{"arch": "gmlp", "norm": "layernorm", "layers": 10, "beta1": 0.9, "max_steps": 29800}
Rows from block 5 of a small multi-label image tagger, named by matrix and row number. Rows with one number belong to one neuron. Each number is 128 + 32 x the weight over its row's rms, rounded and kept within 0 to 255. All counts start at 0. Numbers have three digits each.
After each neuron's rows are labels from the 100 images, of 14848, where the neuron reaches its largest size: "strongest on" is what is common among them. Only what is clearly more common there than usual is listed. The data: abstract colour fields from 500 small random pattern networks. In brackets: how many of the 100, against the usual share in percent.
# u: gMLP up (value half) (model.blocks.5.mixer.u.weight, 768x384), inputs 154-230
# v: gMLP up (gate half) (model.blocks.5.mixer.v.weight, 768x384), inputs 154-230
# out: gMLP down (model.blocks.5.mixer.out.weight, 384x768, transposed), outputs 154-230

u.347:110137115117092161183148085123068127156134128095167163184068137158097054114140145115123149122118100117104118118107158122150136107111151137119097162209193100137108127157091124083212135117150171156123182138161121137163105181102139100
v.347:110115128122182158104101131115110136104062124132121120150141061095180130146177164116179131157135140126092099128090117088151102118137164115118135031130126125170132089169112109151100124137129120148132123148172123196097051127073105142
out.347:127071138176152155094118061127135171166087094112100158112126137091123144156165094126108150102124184096109160135102078111091071167087105137141133149173118124179109132135145101174134066117075062145151112162119194120134193124107104183
strongest on: mostly blue (35 vs 13.6)

u.209:074164117154076063177119136159108070125110112085120164167136172126116063094098140121215121061089162064149169095140022129186112090134164133090179142152143094153074132172133147097220132091124169092099186187143179154109191155110114097
v.209:088217090106149104171144163099165136092149127141146112166128110124099083126155117139181067139103150215134216056163143165109172180122117115127160068168119119136178152139157104121106163181145135105156159142087091159084189089075136078
out.209:104092175164178141112150149121107159144122116154142092091095118141096131118141124089133136109088140098117121099135189065050064150124077086094112151090115067080093124087142151135101119115098108133146108112136143153145097120129110188
strongest on: bright (44 vs 7.2)

u.640:151194100060076032175140148068119122158139079133146115126090151151135083147106153111155111103141087174127115093157093153132149122105131134126168139150090102055136119174167203109180132149120220109143174140133155176140180055150178157
v.640:198125071113168129140105169093097081108151107143110168171137138107125065144118166119146191142060167158177151117140110133167122131124141095097134124103068121131113116056122137058156180151164182106124173146159163174080126162116091139
out.640:148104175155114095166107140170028115101139116141078150144174161101136153176153164120222095169138169111141099161126117111106138099190170086063136119139131108112131127133118126106086122143106151177105132106129100155121097138125125099
strongest on: bright (48 vs 7.2)

u.533:139189113140098123109110102067140149172112129125150115127093108122141117136120158170119155182130127126155145111159148121114162156124170167114098138103155122106042124194132143114155136092120168098123124103076104117119102059173136112
v.533:102086128134138093149100094116200184168107109091164169050178067147099113190091156097103115129152154162070178098087119076132118183165151092174163086105126086087164080087204129167142163149116121161103130062143131138122095117074063108
out.533:120090147181161167016134125074139146144087110117126125153140060082154161123140098160126123155093117196123127177105093122107100179121116126123141139136118134146112148116140138155151089127186110128166085070124149094083166117093102123
strongest on: mostly blue (39 vs 13.6)

u.119:103181063126078118163034118170081178102087084074126166125101132142127135158110165169130127097054127123135180193176055121130085190143089146092133109094110096110118127174117171140157098087089123093156116136093205127161194180110180077
v.119:146082079155145115142129137110086120123135165108154097183130127127153118116058104141104136126121116141165168151164094128159137115095157118155126183086120143141083109168127113124160106112148144130099137170081152160099135126059213094
out.119:097113159128137144169128162087097115116149138158110117161129080080161114139149085126137084202107167177140121073094096149171166070143093132151109141158116179118100082114098127173101156129117109081174121124176117191109083121127142182
strongest on: bright (81 vs 7.2); mostly green (55 vs 13.6); smooth (38 vs 10.9)

u.527:151129096096153112108134100043069155111136128112145123095151176201107071129089150126173207122121112118165118063121126107129173077151149163099110096119102174118124106105149220094125127109119189089090127116119186110145137071135074126
v.527:187141172142109126116134140158125108124084134081110149166130121151118183110140184128086105086149127104110112177123053122057120088125067101078102170126157107133134164098114193103209119084115135131120111129124181065066109216120113152
out.527:169124091137056119128129073113168113106068114106151124115118186140133147149125128137130145104130100151108097202112098119149094131153102121154157119119136091106125170139135147152166108127097115168100105086109174103164141133113152040
strongest on: mostly red (72 vs 11.5)

u.659:117173126119112152113109149167071153122085129131132139078152099097163169140110160085143148059109168067146131141170154156039067154108190154140112119114157159139154062129118144148079119158115111117122118149143125177085085097090103080
v.659:136124061146134138113109107096087128099089107129152187094116086110186132122148123162100117170089135104143163138158154095140078155085136123119120114086135171135085129111111121119101135151169115112107111118140157139188105089129119137
out.659:094141183113148134134132128132076167162178081204057113070094136171067147082110110081191135114131135081140133095151140198126155153128118150108123144039131105138092110138111152127142090122097174148103158125101072135177094099171135131
strongest on: bright (82 vs 7.2)

u.274:107119112146095072119128030103137146143100165102156203117100119144171113135107076173058112062152114166158161147118117107212108172095096125114117034070122108120126070131096101089176122135129096180159155102140112096141119151057121093
v.274:125150078122172120124149153118138143106114141161140110166135081121131106126119114154124094140087128188088186162153055171139149113130146089147164078137082145134133060197105088132103146096142117114164127125110103138100105103120166093
out.274:106135135157119105174090120188064118162138085118083156077144162150111255103143081110188136095139187035162095128135108161158109174085145091089114145085163118185151085085076150111139137126090118082070125143116114152144142159149078145
strongest on: bright (97 vs 7.2)

u.153:083143102133132128106083062112135118166159118054133158163171142131138107149108141128093154106121097166118152155099139127135078164130100104125151089083113120144100097088114142082145134135072168144039128115137144140161171169130115144
v.153:187081049091147129088197178142068097111159149161113142145112108101118108153101138140068118084094105182118175110126109111078146142152152149127130083140085159102153089099108120098123138118181107129091156212093115099087148156089075157
out.153:162118142092179094106149109146193084108173155129132100179086183160105244102074164113146069205144103187073090101166091146117189102185079131134150105173123117103142113098120158085134135128179167088187142126131104091127059130173121183
strongest on: bright (84 vs 7.2)

u.343:104092089140109151164114099061167146124103150122199143132103111115105041073119127083121103085112170187130120166137105077104102141092111126139126167107131137145129107070139172108091127071123134086097121084138108170123133146076177116
v.343:193145174081158104148138157153117083134180165125172165178116172214120091132102132128126139071120048101086113045153100114094185114139139125103146153120142094135194139090141124130174170138128113070182171135165126133197088166140137117
out.343:149157115097116159119160141181127132165108183209183118094102136155141192132145098069088193103080136149137094103096151113189109095120087146170152140160100155094105094142160152171178153192128140135120168125091183126162104139073149121
strongest on: mostly red (38 vs 11.5); dark (33 vs 7.3); smooth (31 vs 10.9)